From a checkpoint of a small encoder-decoder audio transcriber: encoder arch transformer.
Rows from expert 23 of block 3 of the audio encoder, named by matrix and row number. Rows with one number belong to one neuron. Each number is 128 + 24 x the weight over its row's rms, rounded and kept within 0 to 255. All counts start at 0. After the name is the row's rms in percent of the matrix's.
# up: expert up (encoder.blocks.3.mlp.up, 32x48x192), inputs 0-95
# down: expert down (encoder.blocks.3.mlp.down, 32x192x48, transposed), outputs 0-95
up.39 098 [140 138 140 117 108 120 120 130 138 143 138 163 138 132 121 103 119  86 114 153 113 107 105 160 109 155 134 114 118 127  90 112 171  99 149 161 116 126 147 129 119 134 109 120 169 125 134  91 177 123 108  83 155 117 139 121 129 139 105 127 162  81 110  98 163 149 135 163 116  78 104 116  95 119 147 108  87 101 149 117 143 130 155 183 124 119 170 147 132 180  97 155 125 104 136  59]
up.40 122 [125 148 158 100 147 117 125 159 125 104 154 121 117 190 101 140 132 130 162 138 146 105 109 163 110  95 130 139 140 122 117 111 121 150 118 111 156 131 138 132 100 139 110 102 133  80 160 156 140 154 167 116 147  72 126 119 133 120 144 113 105  88 115 112  91 119 114 133 115 131 134 148 128 171 114 140 121 135 116 128 115 170  87 141 111 147 152 111 129 184 117 118  84 125 157 150]
up.41 090 [118 124  85 136  88 126 104  99 114 128 147 106  98 118 152 115 142 128 131 111 163 142  96  92 104 119 129 123 112 142 143  95 128 104 114 139  99 140 141 141 151  92 118 150 128  99 129 134 140 158  84 120 118 170  98 133 152  81 150 147 123 160 114 141  90 159 138 128  93 123 146  93 133  91 138 117 110  93 153 134 118  93 174  92 103 127 141 124 148 130 125 154 126 128 149 124]
up.42 067 [112 135 120 111 157 133  88 161 181 132 118 167 138 127 109 143  92 118 130 105 113  88  89 131 148 194 117  96 148 132 112 150 102 149 136 156 136 105 139 110 145  99 158 158 112 134 159 158 133 128 129 109 168 149 153 121 170 118 124 127  78 157 137 128 142 112 132 111 131  77 165 123 169 138  87  86 148 161 135 121 132 107 136 109 117  94 121  96 128 110 106 114 147 128 139 140]
up.43 102 [114 167  97 160  80 129 164 145 173 117 140 122 133 140 122 110 120 136 142 146 105 108 131  84 107 122 108  73 115 113 124 141 152 133 186 120 134 120  98 103 120 205 127 137 116  83 138 121 151 155 119 140  93 154 101 152 158 144 100 141 148 115 151 127 195 133  87 130 146 127 108 133 147 107 127 129 117 106 168 147 141 127 131  85 149 128 155 127 116 137 124 133 133 169 153 129]
up.44 102 [124 162 102 125 173 108 117  82 123 132 159 131 184 123 130 126  85 112  99 149 133 140 108 133  87 140 109 129 111 142 120 150 159 128 116 137 136 155 167  91 152 142 121 112 151  80 131 123 129 133 112  97 166 123 130 139 145 119 127 136 146 172 146 140 110 149 134  96 127 186 180 146 125 124 145 162 154 115 112 145 149 102 161  81 140 145  92  91 124 165 102 169 167 176 143 129]
up.45 111 [139 113  99 141 101 123 137 151  77 142 155 164 110 139 127 184 100 157  83 142 136 127 118 144  92 116 110 129 114 131 170 130 153 158 156 136 135 145 144  86  86 129 143 159 130 125 116 121 143 131 115 131 161 133 159 103 124 174 128 138 121 197 140 147 112 152 103 123 134  53 112 120 163 125 120  76 123 143 123  79 104 142 132 138 108 110 100 118 122  98 116 160 127 129 119 136]
up.46 103 [142 150 119 169 116 135 152 102  69 145 140 152  89 120 129 116 122 100 137 143 134 146 172 128  92 157 105 150 122 153  91 124 147 119 191 155 138 167 135  94 166  93 126 132 131 139 109 128 125 112 131 150 112 134 159 110 101 146 116 137 129  85 118 145 160 106 145 119 121 102 117 133 154 173 133 171 135 143  95  82 179 101 128 112 117  86 102 110 132 105 111  98 113 105 141  86]
down.39 101 [151 127 127 122  75 124  63 153 138 132  67 150  87 156  77 150 136  95 133 120 109 108 108 152 168 134 137 177 139 155 134 124  96 154 127 111 139 149 113 168 136  95 116 133 132 139 124 125 137  91 133  90  62 129 156 113 136 113 142 123  79 134 179 130 108 157 116  99 133 108 160 104 149 153  99  81 155 160 127  95 112  92 146 178 107 140 122 121 149 123 140 100 149 136  96 144]
down.40 126 [ 92 126  84  76 158 186 131 138 107 125 126 157 100 130 107 167 138 137 115 104 155 145 174 132 113 156 132 119 118  94 154  96 103 115 130 136 124 111 104  96 111 101 124 129 125 125 131 101 114 108 117 159 114 141 171 122 109 115 162 115 125 134 175 133 115 124 102 131 145  74 132 162 138 118 108 126 129 123 133 133 134 123 150 137 164 158 118 108 136 128 136 139 122 152 108 107]
down.41 099 [136 136 139 114 137 141 171 120 103 132  73 105  81 104 112 117  78 134 133 115 117 130 141 118 122 126 157 126 122 125 124 139 181 112 108 150 143 135 109 126 134 114 124 134 104 136 118 109 184 110 128 114  67 130 136 131 144  99 155 117 127 192 120 122 106 136 124 153 134  97 140 120 156 138 103  90  99 187 105 146 165 108 149 133 119 121 115 121 128 128 138 152 131 142 168 131]
down.42 071 [123 148 134 138 128 138 132 138 126 147 131 120 145  89 130 120  50 122 102 144 110 150 155 146 146 138 153  68 141 115 143 120 156 119 157 132 129 150 164 130 129 120  86 101 113 137 113 106 134 103 127 117 118 112 140 152 129 109 117 136 187  87 106 113 132 114  60 158 133 144 101 129 127 147 103 214  94  80 126 149  88 126 173 118 129 120 130 209 119 148 155 137 126 131 122  90]
down.43 107 [172 125 112 123 155 110  89 127 160 124 171 120 105 130 109 142 189 128 140 118  96 110 122 178 120 177 129 177 120 111 124 130 114  97 122  83 137 123 112 141 113  97 129 171 141 134 124 135 157 120 106 161  66  82 138 127 130 146  94 130 125  78 148 122 113 124  91 117 116 127 132  80 153 136 129 125 135 166 125 139 159  99 104 133 155 123 146 126 137 137 119 120 140 101 137 142]
down.44 100 [152 120 145 137 153 141 134 109 138 112 107 147 108 175 157 137 134 103 172 130 141  99 147 127 108 141 109 104 107 134 102 107 155 119 118 147 104 126 140 125 102 152 109 118 101 121 129 114 134 141 121 124  87 155 108 130  94 161 137 143  71 104 165 159 155 124 118  85 146 118 112 151 145 114 159  88 101 151 141 109 169 143 157 175 206  80 134 117 136 111  92 113 100 108 160 120]
down.45 102 [118 143 124 121 163 156 138 155 104 173  72 143  92 138  99 149 132 107 109 159 129 129 125 126 140  79 107 130 148 123 119 119 160  87 118 117 168 119  86 122 160 137 156 102 155 155 139 127 112 127 103 141 134 122 128 132 149 125 140 127  99  92  59 100 159 175 133 116 156 125 119 166 152 142  97 115 166 118 102 100 113 157 121  79 147 142  97 112 131 157 131 135 188 120 114 124]
down.46 101 [159 139 138 151 114 135 160  83 129 139 136 114 186 135 161 157 118 122 119  66 128  83 116 133 137 107 140 139 168 140 133 156  81  93 132 140 103 100 127 104 125 158 165 175  82 115 128 106 126  99 142 119 172 118 121 109 125 137  95 165 178 145 116 123 128 105 159  89 186 131 111 106 142 138 149 116 102 118 111 137 127 125 119 131 183 145 136 107 111 141 140 130 169  93 123 131]